config.yaml
arch: "coatnet"
train_examples: 72500
image_size: 48
translate: 0.12
activation: "geglu"
fused_qkv: true
qk_norm: false
parallel_block: false
moe_every: 2
patch_size: [2, 2]
widths: [64, 128, 256]
max_precond_dim: 512
batch_size: 384
Rows from block 4, named by matrix and row number. Each number is 500 + 25 x the weight over its row's rms, rounded and kept within 0 to 999. All counts start at 0. Numbers have three digits each. After the name is the row's rms in percent of the matrix's.
# convs2: project pointwise conv (model.blocks.4.convs.2.weight, 128x512x1x1), inputs 256-383
convs2.20 101:503502525467494542525509497492520485551532490528496516514503454476469525478516480563523472475518465536501472487507478511483527476502487495484501481531500505459518532508472499515514538485494496479488520513500480531496504510488481482511519505481496526538521515485517482486490488502455495523541460484482478503514506455489509484468484523533481496517482482507535482517515494493435526501508
convs2.21 102:496501489461497496556511505537497546473511504503511538516487504450504535466516540523493475504496484525442505470475535535481523506483484461495493486462478510471528480514512499497505479527486498502513536557498521496486538521504484494556520485508506547519566511539537471475490512503527499520492517479470510495515461508470519468497486456508508523481501512533542536539512496469462465482515
convs2.22 102:504495532502492513562508483510534494486498505467514536526466539495449500519504444515479490553501459519501485435530489493504495530526471509547504517525502483471525508518476466491544511465496487471499509517519505474487491569516512524527530506519519512523521519494460501477513488491468513552554438479479499489547503480480515455485533491495469495493462479500476500470486461532531473500475
convs2.23 102:529485543513476485490546524502557535550468505493479515508426477493474538523505512521491520492457444533515512502509484494508413492491506490542519510471490527498505497496550484506495473543520461519494508522450527525503504500518471511535498479487474508526548503526501499496525480551482490519522486513482504487477482533450530503506508477525521524503515517500507506523527500453554460500505
convs2.24 101:516545487503481498493486530489517526536502463508492502511480506524536496511478513413501521535552552497505513519501495536493497480523534544483494489497482516477465496481539525507515503527493500500484484470479527528447486473542522500470471552498512505488451498501513512482514504497497513536546449463535524511506515456501529510463478493508464527518493522492515522511501542523500515539502
convs2.25 100:503490510541481501505448464489443491493512484506463504486507479522511522515492548489522504516458500520555489517479511442491529540528532553499494478453504480505480498507473511524477476535522457502451487455458541476528495479534480500475495509487487509509487467478484512508526468497499488533557459514510498512489501526473466491491460512541482485492547488471493491507476484478493564489523
convs2.26 099:509502473495471496467537532535533499511498475487482483519500497537513478523513483464503509529496473487527502485475477481501520454462518468511499480498501490505525420483510474571507486488495454483468516491479516485520482530524501524472497460519499497500490503513516552525503504543569514515522530506498516483544489492459529490471467474508506498504530479494520513491495473446493521506468
convs2.27 099:496500525494471513491530449508538497456532462483533439496528520486544515533521478516509474508523506472471508476476523479533514448463544478511533498476505518488507440451475464522501503492517496500501512509517494524483460458500497487505510489509519512501479521518507509521487524495496527517510492499508493526534445569536488464534480475531484525468512522485526522489525475483435445498525
convs2.28 101:441480463521493486558516469501465486470509510483473460502542510473499473541495521488486514519465496482473525528490513491521532482498543515485477513496500497541512430510483503459503533503506506498516507483537479545479506478500524506548468482484512497526495497500497490505500484500519489513454486473532453492453516507487470479511489492482489511507489494510497503489474519467460508518525
convs2.29 100:522494514530514474495494498510501511477484501491539595520498511515506513500503521471453524550520560501506492513494469510510501483468469499499488479522522517504455510533536504465504484478540497483529469491509520534499506480507544544485452488481492494478472467501522510503472490514487489490470514475498537525508469495590498537499532473450476527509496511488489513534495528505514511503546
convs2.30 099:494469513499502466489490487536488501505488472478443511493460476529486475527504484492544496506500494475526477459497461480511509486495518448509494458442486499516493478497492463517475485470488474420480502496522496492505428512500484541508487451497471464484547523518482468502494461483517492494505484496458513500493479522507521483501520499531496483494509449473495529481525463488488491522495
convs2.31 100:489458462496490480533474520527495490480434440499473478475523542515470545484522577499518503476505427477509504465506527483525513546513530462545487506528511514528537508491484488480519497507493483504559478491455504501503559526472513513467493509505516521511470506475520483515518552500493486534513516517515508476500497422543465502472523486477509441500472511486520473492454472473486519526498
convs2.32 101:477561504495539496466508474486468482446523506502502514511525571486512507497498526518508525493508472479440502497501503517524479497503500529521476486495486485511525502484493485559492516501514506511542496493448494495527514533478488483503510534436494495558487530483521544513482486460546484515520495519532487499483503532515500484490498521519506486514460507491544513537481491473490500527458
convs2.33 101:532482483539511482485461451476499490531481554456501531500488475477496515514519478496513496500496438534497492470503506495506476523486506473516518526505520518459494511489504491497505503450545531473539496549531520478514514510518495524520538501503468504551520523515434496509539492481514489531535491511515506483513509516474493478544463502499491496500485484514473476503528533478528485511518
convs2.34 103:498492491495500515511533488449501543531535511428507484487462556525516477499476497488498500487498435482464514517497497492521464552461432493482465546454526524501507459522501490516518503475488489504469485466545510536503488500472510497449452515481491510466538525479492526496491503462501513494493516471501519495486520480538526449493507540536490498501508551482517489520499532524476494489477
convs2.35 100:467486510499533511506482512479486503547494475508481503484482476509483488516492517520428503481481510494509486508462456502479467520523528462479480507443501530490495459458531498458474474479497489518506504478452467529500507494474587491549464482507463481471487500538459490522500497517477513474461497450532495473537477471486526521475530488504485507502501481449539506497509525458517547484522
convs2.36 084:476501470492515497494472491503485446507480494512469478511492483474476534509508462549498481516448506482502507529520476479500467492444476442460511479494477478473488498512535520505507512497553452513521504535534510490521542477493517520508501493495493524488492515551459489469520471469473459535498546469520512501490460468456463473494520514522515500492482522497474481454495522488544531526528
convs2.37 086:501504510543464502518480560476497535502474493513515522492502526522463473441528473477488490503523521507486475542466455465525494512474531498497491486486471515524485550508476494540504457522487530492569488483465444493502502499462515539523503477486490513495537521505493526480503558487492497508523486503494541519539523492492493505504524496458475497517533502521486450481522526462487507484533
convs2.38 095:482521511503511489451479525520531504485483497534468495493500510515469472471459514468506498531579532546511491442551469502478438489505498506473477520500456529485543522446555499462491470496481430492548534492493529500523537491471493468503514507511509501533511488503523518492511529486499475520478506496502532505502502505501499451468513506488474472541456525508541478498490505492523502529518
convs2.39 102:500481497500515499504452511506448480515463516534484487509491522498505485490501522487505497464514539511485454460505478505496506512502484531473507482511494481455526498503482516534510498525533508518433512579509465523483537532512511513550468499508510526502506478456490494502490479500458482513542471513539478510472501462500503504508513484474496508479513501517529509499500478521496579504513
convs2.40 095:550478479480529498519487550545522496515497510494476513508547537497510509521519490485510473460530470508521503485545503471505478502512490444491507496553521529470513504514493487488508518486484507551515515522499508492466507471508486497528517491518530492518524528506493491537476490459469549495507463486493527502512478464557506531499541532509487530491507536507489557481491482533547485539508
convs2.41 103:524533463480482464513506435471468484500485463503536460480466498514481518466517511559512517512491526518503482542512505480448537489499534546435511512450491449471498521528528476506529527548510504483507542460499453504500486480489506496553535499490503488476480481461477466477527518494484481488492496501511531504500504503433510487488478495542490510495530502474495489486485502534504488483486
convs2.42 091:493523513470486524501566449488450489500494496507487443520541513482461457552486517516494482481533501469517490507533518514524518487512515473493507506514514508458499422524456508480490498497504494474570505464537506489521490517501573487476509533478460532549505514459489492489515510535449469492523477516482512484452509488479516464492525460541502476484474484479508507508475495517507491474504
convs2.43 095:497511519501566494485479491499477508498527538539467470490493504515517544471480450429524527522521479527532510534455451487473467454474475516457534510525501501525505444532456482495518525454449528508492485506500512544472501507524525439475505482490534469497547532477511501502473490518492490500493508499502493460478487488527530497519550550508542490455527474498498504443507472480497496485515
convs2.44 099:482480517477538527479516491532481481493518510475508494516514486471480454517526531530449523469490454511541445489480480512515489487477501472507482464516447502474482498484477515498464503513535502494515490473478481481531526513496484498516486499503485520515521509535505492501537513494515463555510465485536487521538527566471475479526478527478433520461530488507531512486545541520510531494546
convs2.45 098:468524484475486495546534529511467512480494516475509486442520518513456505501482467499478493532523462508471489496443479500485519500481514508535501475534564486535493472478493470497498478481453510493506502476524475534499492490484529515523517498491488525487529525503507531461490486506509500519516531443443450494476486469502513471508496496480518468488480453501533484495501505510492468470506
convs2.46 109:485522485422526512517475468529489498496477500529495492482513477518484526485491513473477472526455514528505491510502476508466554449495500508504500532519495449503518393516517492545490547489507501504476480491484528509539515504524506524491511507537502497476509490447517513492530478501479495477523500523479545492470500505515495507479482469489523508485468491474531527487463515532517498475487
convs2.47 102:509491494492470509542575482498488503505547507463476487406522502493498521487536501549512465517502506515507493484461552490510527488531513510529479505519515519523523373474457500473528509502493520518480530531510509554503549477492474546486507497490487508460488515495511500529486518516496517515497468511509494503514514560469503457480511515499494476512547489516517480505478499496455476515487
convs2.48 098:485486509535496448465523489485479505556522492518496498469484501490473501524497517473505522449495471494488469533507487527494470510536487467513478496488521513494484462544476505482514523525514528514445531492490491508509519504511479534495509521507515506494488524501539545508507494482480487512472561485476517503533538461469485521519524469547529511522497487497522495484505490527508485526497
convs2.49 100:469488500469496501495504478496535508490487484472490483501520485513447486533467481469450478529471475511502498538457496524507518477529489539513530490491544487508469582496471468498502536499489486537513494526491504505539492522489538484480499449522531465521542456467505471498499486564572512480519516520456487528495467544517473495504525460468518492504501469511497462478518473495496478467501
convs2.50 104:512504492546487458501477509500531476504533478529476496473517493478449531523508510451509497503515489524534507533522508479515468461508503517532494512519570534514510469470501501473503514497522481514572514508487463432518502489500461536492472506516546532479495484499485493485526476515501480519504538514547499468494527468497474537513519511514483467517537518509473503502476519488512515490548
convs2.51 098:493483515512437481500485555534512501525497485553494520492465480480497537478518528549506499518479496493495492496562459528531503488527490499505505490516466520471503453458535491529523482472505468541536507532494482491522522472492448532486469496498496538465466523530511516485512532483426471531499561499492515493497550445483519478509522490493506519483476523509481478500492504497492479517461
convs2.52 099:508506507522543493504428477500529484475456472495523501514501484515489454459476466492502514498492492539447511516498517527455449542442506496492470510487495514464490574499512509481498463519532489468491516435488513505454541521479526476531530533455533526481460493509504514531502492485542497495494523506519544495460499516451450501493540481497510518494493483484513448487512496488522476486492
convs2.53 102:498506510483498522501541480482540487482484472530541478524529526491491503486483508505499492520494482505500489506539523501484495505497501549509499526499507492525491520514543494456533530531502490449548503479500457533487485497488508488507527490516478452499522508449475523494524502563507513512495491464490520482511523463449475476502512489491501497490515498488522523514486482505478502497521
convs2.54 102:497525515530484478534492510520508457495450499494495501505520549510457503479489486499495499535463545515492492483486487495502480485496471502480523496516517500504485559481498467508475556483489524456494508501505479469498513495493534446545510474486520455498532499554499451497497488513480501492517508501471506484514507470533475519479530494504558506498553508484478544492488494535538466497529
convs2.55 098:543537508513521523522518485485502515554502504493531498498444497555530509472495463506500506455511534528539531488477523491531533494462481510524530513565503502457535508519474537540492525503512457483488496481489546503516493506506522496491487488486468511477493465477520507520493485527485503501469475514517518510490556473448437526491531550536521520489536503506529502489518480515505460477514
convs2.56 105:450479489521468510541495533500514489527508497466519508500496476509486491479495515547513493493485466502463500471454520517527492524481492466481509486517552512485478481502495470477525502511482502536481509462487456473485494530451492514556484480458536510514491555473485518499499520469517491493480512498522502492476509470511459517489500562520494521512550478507519512493473507509430488476490
convs2.57 109:497453501482539464507481487466489509481530495535498561521515472489471522456524539504515486495521467505541499467507490523520534465477528490495494529545495530490525530434468477495467555485530484516472493450578504477511515532516527504527485452511521487501483511506510463511515514548504533515484523465466481526464504511557520543471485482494493495510449566485539495523498486465495467521528
convs2.58 108:487533528479526511485477479528488496470480532488478473502476479507530495502513490462524495484539525490486491499515484498536532515489496528503517483449458496501501431505528484511502489541528503470490537573536515554505462508484475536536524481498485537504483527492526487505469504486470515490508486503508506528484515564550491523503517499520514484477454464492500495520467526491502466504510
convs2.59 105:491521553484561507452476533506476508483509475515504529470490491490514479496498513490560501470479490514512485545472458531533581507463511485455509473506544539485503482524464475504513507485490484535522474499442483477504528513468506515473468497513504465458508531510475476511550546478490504487515487496514507460489513510472506455533471480484515554500544481473505522464500459498526517493488
convs2.60 105:492551549502586523549492519481523509558493479490523458531470525508546543520507480508531481531523546496497484510503489494479525490514509522464506478513509468518514498492496490517520528505522484484488531438517490485506466491475502449447508474489540466526516497509522511502473491501520503491559490502476473470516494465466492484503511510532527501487471475503529494485514457500534482527518
convs2.61 101:512514535522485471532469514523491515516481485490458459461473472491513583482489546551488488543513496487473504539472501488540526456514523504557460486484533468520516482506504501506500497501515467517533503523514509473493494468495512540500513450478478520482525496493467473462493483473528464484487484523497480484514453472490520503506494529496498502473503518506498512494511539490540467550545
convs2.62 097:522512494466476534446487504484441485512510552454538526471515495497530486476529501509490525552540468505498495494464467502533516501475477507523511497503530467453476525479550468544476540481458551451576512519458522475506459476511508516483452493503464531474495504500507500495478499465496500508468557551478459480542494483480517463476476506484531485518545519498503507516529525512495514502485
convs2.63 099:521449496524515503489473528474475498472523504526508486504536468492468477514512470478490497513509457547506503495482509473482503470526466539495479485506565504520470431485470484534481499500525509533475509454495554498511477541496529470474472441469497474480554480469511478518478467536507496491502487494469475489484524473456488499515488503499506541513545504506573498558535507501560458495497
convs2.64 105:519543499483527522545466488496505470504460525530500482472526470499451500495491485477473451507475444523492484508504512517453552496519482522506546476491516487471538531495461486494490491491486510527504535433507500506503485543510536464454515499514520526473565522481537449526501515505505470512530473519474494538513502492522528505490469490483538472447531451479477462505477455525506487451490
convs2.65 099:489518500468512510517527489482515487506534508482517480465473438512497543500486517474498487515476474482514477474485490527527534527491467503496549473512533500456521431515474501464502463516480524452461488449496504520453495537485489462524500484488495526508518520512504529512509500517455495496506553502428492480563513511481486477509493476489481466481471478502494474534513515483558542492481
convs2.66 102:506478493509473515490456555529502524503502480525461458479471535489511454489520523464477500474489473530510502508499438475516533479498514442488522478480495510517489463456544516502484498524496515535500475466451514523515517530490431548515522472485471527498476538497473474522505465553503464529512553474547540495504538529501490524461461481537475505518541476525536520480513519440481543507507
convs2.67 101:526484491485510541571515491529495481478483474503463515466511527486513486498487558475522454521506486539498514505500515472507473535511504537484513470492448515483496477485528489537419460501498485498508495469433507487470543540457488504491500512462511498486546487499518491516493495527530493514507512553543497505530521489518442544462493448462461479502503482478517520469495479477544541472522
convs2.68 100:524542499525482531568481488480507483516479494487538525458528534480473494437479477545517482505510509487438485501488564462499515489507498514509510549533496494489487563520500498507529496503494496458523482490501543493483488494519481509481556511530465507480523481467467522505470508516504486493459494515460471493530499549480491487559517518495531479474522518542440476525473495492501452517498
convs2.69 095:461463493552531536480518526455481530475511502432502475485516488479500473516516499499523478502483511513469495519471523531519479520538458586454472503548524532485527510497522515509516502500484526505474524503511486500449498485518530509514494452502460488511467484500478520509548541490500513499494448496505504491516518505504470524523475491470510509504498483517549492456510544485503519544495
convs2.70 103:504551485500505468464509463509467480443525528464458508505481477454570500493548488511475542464505518513509537512512510516493495475490465513545529513517471466453525511513478537545519531487507500485483513481514531496473512490540520479434493504515507431530495518442526495480500490489476478480531503526553511501487493495476484468515503520544492502483446525470501486501526511531472490526519
convs2.71 108:485498492546485518497458523483479530534534507466498522504531504475491509497500518515475492490509556466493510507531451472519532482472468445506502459512534488484504486511506518529497521499527515464486503439515501467555495532482500546534489525483513530541492520490478507473495491474477495513492528509526509511490510509506560473505523467531478482484503497520512503530522536478489543468478
convs2.72 095:511494472488518501446490499445491527515484512452453475485512538502515504551496474494482474510515522530493500510488473504496506500476525479459509478442542511486494457533497516537503457488474503523535484427499509486459556512496461511486508507459520528479489503493487517478522479489516494537521532512495516472493481473511453458438479530528463499505509495498512504486479518505541522484516
convs2.73 098:510510509511506517486501549497492530519490493478530500492504481447511482470516475507489466516493459496526510492528525496471529532499504515503498500521460506507463462476513473467501442500504504463465481467524493489477502506517473467521499494494514523470538528530484475504518487514496503489539445489462510475480517443530522449486537523506502543436521498546507504508471493538447516513515
convs2.74 096:502577530512442536464479487467489506500513482494507465494518540463480535525485516494534507522448530501518513495481468499463484511503516537487449517544523534499514420539494464536527478483519546532523497476518495549533493506485462517480516508491518560441497502442501531535473526479502496483544451541540517488500489552514511479527453542513540497509476502525524504480509510479516440502483
convs2.75 105:502489515519493490506555473501494482485474530509488507479496553483505484474505501526498498467501472488501486466464492479490475467446508474533485517514511495502440440522506469483487543521494480525491507478465479506495473508495473469487497486490491517534535511503516521469467515521515468557491509466476494469527496524473519503529468481511526471503501522517464466514507542494552456511483
convs2.76 105:483478506543508510595504497504507511499505514486541498499469522502507522458507425530500485503487486526466502535476510511550516463467448477471490532543512511456492475499470484504527517536502531495471507519532493511508487507474521501540520514518524492453576468513511495487470481468495477510509487496450453491470524486491504481530559494476527505501473516517454508488498499490537502532486
convs2.77 097:488493432544498467538437508493456500506513460512504519473501505498439522482559533538496471497517529447477489441510506507521495514501486560538484498532524500512547498478500511518488491493484538537530538503509473543480484496488474470474508491508523477469513477502487487516506537509475489495515476511479494503478496534485493520490521510530495533528529516521514476541488498520521490513520
convs2.78 091:500469492453461465547491456519519447440473491534485455512495463501509517525465526514495470489534466492441512463503524506514515484519510498505517528500500500535524404480502513484482501518517501501490488510520453536515539477489450483455512521521533460509493469488497496484520501510441499463484517484492452472513502487489461514494519510467495465526518509478491516471526493519499470512511
convs2.79 096:533509502525493496547515508467511476469491494418501481445518502521514484472502502512460463513502457485522516493525548519515497467484515510511486493572517526520476493531494500438512540506509500542501499492517509465530477470493493489510510483503513469493473501532472507486538510501511479552538499509506451495514496537483512505475477473521504526535508520507460486526478554510495500503503
convs2.80 096:498461488504480524437498533467468515522530510521502512525497486563511487532489453529461554497495515460481455475460460513545480513462524519498513515508496489539479500457470515498485481538515495463512480524476474509491455524474488488480499486483508501474538538481501500502487478520499491533494502495468501492526523520507504471521534530478475526530471485488510504502483469472541553487491
convs2.81 099:483545494506503475489414553490489488480503474496524521499483453484537513498519535520491500516513588519540514510479476486475442486479493503501515480470515484479493479488498520513478507491521431477505482492487484511527507470489487554510500481496486538472469503537475491536477478487570464480508526502526501491481518505456517490475498510534474503510455537502509493508511507457519531526529
convs2.82 096:567488522500530504479505490494498483485489515448458523481495489486520490491523518471519490495535442511494516528501515523506512537468471476483476492511480532523455537523533524492508504522494472455464493481510503547492522514520537472502525537501509473522505527470500443467487519520515496506496485475472507490489492543528483488484533515466497505476513516472488474528498486508441505490509
convs2.83 100:495526501497478484519549449482528478510500459489510498539524514478488522501531493494546489476515581462463529520492502520514439540471505500454522500499483481537554462519495498548509513476532457516488523456498471552543505482485466475520472515540512531501495523498493524464477477461492495460469518483524522508468503471498517465500481493494511489535471481481540463473504473515476490520523
convs2.84 103:475484495461484525574536494491509453453517477480500522450484496503456528498503574500507495502496481527494512478505496503516531488531470505494508492551504525508480547480462492454493521469491519507507513543509488523518536460509513488516474471489502501507516496524497459464509480471466476474482511508487432470500479517503479478498520554499494543487491528500546504500517507507492504538516
convs2.85 098:518474538500484548498527528498495493487538528468540507492497530506476493457479473518475483472519426514526476491510508515540488492542467500454476463485518459481487421489521479482504526513473494520465532561488520485464464472523487498527501506520486478508535509490484494480491493517481523494505505470459500508484472497492534483546469477521523490497508492535497539523472541536447449472485
convs2.86 103:481493481495563475545569488489486462516512512517481507487485509487517491482496528483504518507525473518520517529449513477510445541500499521501472505517504498472455579537472459476522506525475504514521490498536551518540481507500513485532515467478489509515517527500505506518472522514531503512527509490470516479517512503506513517556550510507473486505506528509472475521511501463473417514490
convs2.87 102:513506519486476553538520473488514490490474494547506529519497508488445506513473466522494484509474467483524492510519491539467517501534490529536536500544474475489516487516473496498533485488493519440508498588501468440547507539500546511527490532465483514509570520533453523459527523475525492480508510452477478518519471472552508478513515446478517494514544465522493514513475483508474505468504
convs2.88 099:541547507503543508486432580531493509500496496532462494536509490481487479493524506484494525458511496492555509491482493535476479493497480503531471494455491477513474503507480497518468483537544482476523503443463486541529487494499492505510555532512521502477507492516502417485481481540536477517480486490496494521475495491484511527511525516501495512508493525485508452486504477454475535498524
convs2.89 106:518482528521471489453487456461484520497521504501516487516509520479522457470477477474477466476476503447508481511448476476483471497504527516494492535546499461512524506497502472483488487492510478571491534455468486522487466471495551495519488508505492459545450458510435462517488520489514481505462541511498485523532494549513498525493567516467491498460477523492511512521528515467513500491529
convs2.90 088:482484520473467477461505517535507514521542523538451529545519483489496497477493463524505508507448457506480469506521495441493496500506525505515556442487476469503501467493498496545514487511466471490518503488504556526418457516495491481512548486497472514507511524488485469511521495525511549506519491545527561545521467498543506498531472494509463493501500454513512538495481471515468528466486
convs2.91 101:432513514494481486520548504502492462459543510466528473468471481509474533475532513506524507486540523507476488516517515472512512514435512471502502549521539490525466550513492484430522542496498479484518533531472466480515505465481563536563493503499495500521477510506492500496493481460494497487486506533475452475515500514486537450493500470492523497483474519511461506501483493503516496485500
convs2.92 099:489500522494443494451470502499526482513488515515473513506534493526493510471515491550497495525521433520487470495571513490519521492498458502519510499472539472503515410466474485523507465489472531489444500504526565537491526502488479432499501557500508486489531491526478505488481467531468502501482490520448554492515541525482479487504512522515515511500496490511496517488487474505518519475464
convs2.93 096:511482513484509462533482500525483499521496520476530473508515487511485516522469525517480510499498512503497507525521504552507491503517535518485514528498502500493519478491496522472501472477489472484445517516529485508499580514495471479540484512500555507535498498505501504482494487518504499528495487480508473505499508546517523510483486479493504541500506456493506552474479502530496486454465
convs2.94 108:479536510514503504524501507485485531499508490499511535480517510500508492503506486499494490523491504515477478512518503473505472497511495555545501466507483497486470518504502485486494501509520490470494507464482501554494489486502526477511533527492453485498502486494534513496498497469527485479525468517487511507491473494510503516496465531475454492506485518509487467493520465497505549506517
convs2.95 100:504529554507477497447475518510518520485493488514494484536489508548474510458474490537460501536521505501527480440535529466455499539489484490533483487496504482484490542444518478518509513484468490497491515545540579481470448539509507503511553492544509479488569503502489518490477508492488529488500511506454497503494507547523488495516476479501523464499481485486539488497529474554500508467497
convs2.96 091:491550496549494479453445508516491511484536494511528541476502483493457510512470499539488490488525463504447468507481546491529504529490458512532497504517492513479478459500531461524500530473503499531468510499517512504503511492469451482528537496503502500516487500500523543548482484498456527522497536535469491492495506526489482529528505493516500461517473503522451457517495468455500472488489
convs2.97 093:477535510478528527509490506469515538473458531532531517520518487489479491522473484499486469494477441529577512509510454484500541492535489499511500473503474472512487561516510490477502489504526480497593497505477472495507523503490523526491477530529488526490511506484515445508496478476517543503522461517463510503508480465483485536497513497504467527515559465493522480494487478479498478508488
convs2.98 097:507509471474472476505464523530508541483473529519492481513451504498453539509473477517453518511468480499485512531492495461477484456527488510552525474473497478457520451514520502512520520469483470495487472546477480520505549551515492519487510517488489505544566480490479504461516480486469506507509466476506494492520467498513485497487510449479483499514481491480544492509500453532489498466510
convs2.99 106:516542513534505489491418518496463461576469479531464491503513472496490505526460486505496539545473539481452506536468493489510520533557497525522478482486506495519502443484483522495481533471514499446451513458494490516509503524494485473494541471478542507519508496466520485495499471495497470529490487482491514487496493519510528518492492527499484484489523475503549533501497488515454498497516
convs2.100 094:495485532476521522522557504488480503493530515485511512461478493464516531472539497522515469481539488513529519501518494492524508518460527506515490497552481477482509530491461507410551513502467488505483482503499468511486532508523538494472499517539551533490519489507524481445510517474521511498492463506497528489518500502506503440488531502503517518485489534484457474486482498495485464495519
convs2.101 098:507507473523466504518495510476454499529492487479534508479484490508493498496517517501465474514539534506537517523542504487537515500525473516508473541540499527499467454550497497509544488516487522482476521532533497505540532463480533483487505506484486470460534466517509497502476471511455449464460524493458463463496512551504477512517535490540534503475526511466491490474508493456535536505521
convs2.102 106:485485523457533495559543491502499485505469475488516465462469524512486535445495509496492464503475486523524507527489488502499473533495476455496483543511499499484536548550480482439489504513496519539496494530525483489534545508489518511518482445554510533480544503526540539520504532535491499511498540503459503488458528500511542479497489482511511516524539491509452494489487474497546456454473
convs2.103 101:533516512523508504459484473477493495503520501517532545538474515516509518464490511466527532477548531483446546507456468534498478525481533535467517480510494503479518573481492480484493488482528500490580524514439447492535573490497480513478488449484469508506481533514511479488476503474462523484505462532538515545518501477514489551516498526465491514522542500464522507478541498541515512517492
convs2.104 102:508506481502500517487502488505568494432510521494491534542494535475535474492491494528523511503552467501555511407480492450496485484452489501459495490524508494487482481526492478533463486507462478480469474543453475531475467534485517496489519497523511485483502523542512511519503468536488499478507492499506483471498479541526501473458458492512504497461450499520491504528507490478496456531516
convs2.105 105:473543518515479500500513470483482520442492494503504479502546491515474494492486501526443552517504527478473485531457507514492514432472521526488475481512461489510503528501490485484493556517489492448522499486499574497525521506503508532535513509507512466481531489483492518484509462514497507478513502530509541474502506484484558438521534488549543470475482478463533530499531452527483509509489
convs2.106 093:466500471531510520485489544470488474506508474491515538463523513465500509501517554501517487512481507482506514483471493505492503516525508492445462533488528536509505427532534507494469494517489509503499498552496495529515496463482501506503472520473496490491419457556467486498506528484482514507488553564519474498476496554524498518463518531544472501493555521511549496487500560502527524554519
convs2.107 103:499512509503534517477500518514476552463492504493541490522467523490516502466520487487526508521512521529538495502486502500513559497506510492498524494505457479479499369476484500482517502486471499495450511522525517500472510500483537491504534476511467489469533498491507458503466506519507522521521521508503492476535470540475480486520489481514517470482490510487513524492533515438473516466499
convs2.108 098:510537475538447475474456556505485498509512513510498516470476516463513510503493506487530534504517474509519523549525490501535491489515515507470493560496502528529476491441518489517490498516488502494532475503506461501462537496495473500510492495492457495546522462529480534485523463537479450518481445535499504490503485499520540487520496450526515516471502555493500503507490486513423493522510
convs2.109 100:501524465472532447487487479513521517552509466458457509503466488493512527500508548500501522548536528501531501510490476517515514509484512516517498458480511505491466502543495483487487483470500535511517494566539492458469529504488510498506493503484533491499489505493466471500516542478422506511509504489495504510480480535505483506511541507523482513554510522503513508470493516491531561514492
convs2.110 105:475479515469492491533516505525530497525460496509510484513471471547523486511530555497497522496552489452519493509501522527496544488531546524546582472514477470488500469471505518530480519506508500489493474529470466491494553547526449527514516487515500531485534515508497583518463501509500480489546503488504501510525489472475504501491485532483500524467492441474564502487451475528522536451525
convs2.111 104:499499512455479489499497512496520510492499514480507505516527482542477515506497512490464508530522495481533483560515552482486502487504513522557529505479520488521510463549530506484517506526500504477482523514523509533470528538491462489489505509502447497526546493504477480490514475501525487498544461473465486502473516495464482500491519492479514510510505510556504504504478489479447492476467
convs2.112 107:504481495496519484465498531492516513481541516460523516445465510518522488505510517471512465482544476483446499461525479523519528460498518501491523513526500546528484496500544475486473531481505515546537533524481445452511465452462516498513442480501501507490518503515519518504530510527498510555470482505529486487505522500501474452513530499519508511513534514512480457495501547471522506515509
convs2.113 096:527501441484525499468517470467523505528534520481497505477505519505507513523501499442533518466508440505510487497461492462508468470519474486411506536461511499508522442510517479421530504500480482537477486445502492493517469492498489503471482493497495498533470524514516469505492481478490510511493457562497475440501478469540523507487493515485498503503487477543505523527535489532511516483537
convs2.114 098:481496492480501534435484570510493509479473469504484502529475526502507506519509493507491549514501517484480502495482493479488432517508485496469501495478490486457499425522499476547517449501506512517484508505464462522545488556459494510508564502503535489466498506523497487489484456515495462483451557466513487497503494526551491529508517488468506484469439471493496451494522494475520516496529
convs2.115 109:482492499528522508562436540503499471465463498504472489544487524520490538532523483502456497573510444515489483539518514495533469500515499503551526471533487514492501425514502487512486531461533504529508469531461467471464486501512498526503514499486480524539485497484493561506485519461497492491503523507511495500491497529482479521495513534479478510550519527511480498491475534526473551516467
convs2.116 100:508511498484472485513524470470509477504492504452485488488470498547515540536517535515443515536519490486509515507507520525511452505443501538474496473569510515527491527528518456486510524514523463513452493481503462479515484476499478511473493503506528497519484475490489508519485526527528494525534505461504440498495500510512514534504528469503522493502523468505504486501477482521535498506513
convs2.117 104:475478524477477508580515458480529502487509453503523488488496463500518546447510515506506504519452462502501487524494538546492534493493471530503499512504540502471507572498509489479528535525513547477516499522475464538473484489478539535480512493500535506528498493520502500530503497490434517536472473504463480481527470542518450540457536518483528492547519524499483488498526487479519497548520
convs2.118 112:541473466459512534470456511504515518518488515471472444488480465508525502519491512502490501478521556478504516463486497520523498478501519501528479462456481443521467505477510505492483522535530480499492451505494509530499465487499498501486489551496479518500497484512503459534515487448466511494518482543521523455515507494485488517477513491478466533539526542486537468521497474509502495483500
convs2.119 109:492494480508519502534448492520487470518538531437482527481470515494480538489521516519530499472545468489450500462471466525505511546465481504452529498517467486560496516505487471477513510478478527517490532511465446518498528472497508495543499498538505487480511541520507526480494486524500490512469523470470496509512480521501504471469503474491518478524484480521536486530388500546499472501482
convs2.120 089:483494509511485527512488530529534529530499516484532530498473483476457501473526472524463484468556465514480490492510463515498494526506502502510471504499501522502456443553451454509504512505500477502471493499496490506510482486513488448497471479533492504493570507501520519510535494522471486486457457532432506498491488475504501436553475543510533486488476474510514507506456490495463536491485
convs2.121 100:507463496516516509468488531504500487523448503486475476485503517501493504524493513513541512527526496485517490528469523478505504536490483501473492527470470523488499511501490522459506477492539481468504502495487483529549508483470446521501493521515492485478463496498460450516499508540521468481512490512547491516496504501546495557456499498484521473512519473505511479463519526471519560530522
convs2.122 098:498518499487475493519486509531494541509462463494485483510498502516519469502524522503509491501485424466477490481506487491520473502511507481557524498512485486506497506518472491531492497523480505536469437465498486499468496517512478497534515526529517500536517456521482518448483462530525525492525480519504486519519527454493475515490475501477486520492485521472531481475467516492496518526452
convs2.123 099:538472513484489497545507483536461503484523482495525511450502501478484494467530502481495475482487473505483497569524509518515458496491494549484496526516512485512463438481464496432481498502479515516448498486532502513495513453532552504542471467513486522508532514491527500520476505533502504489527439478470555468491489518539513476494521522521481529508498530490488498491476529484493466520506
convs2.124 101:516483505536488507499504505456509518528552506518529455520491548479537504503488523507512524531525502504516460496477467530503474507481532467484474530526480498486497516541513490505490456497527505499538494540498478485520467473491485534521487527474534471570442487488499548533515508520480482519521538494525513491497506509514514451506498504530492521512475490493513492505512489474437511502468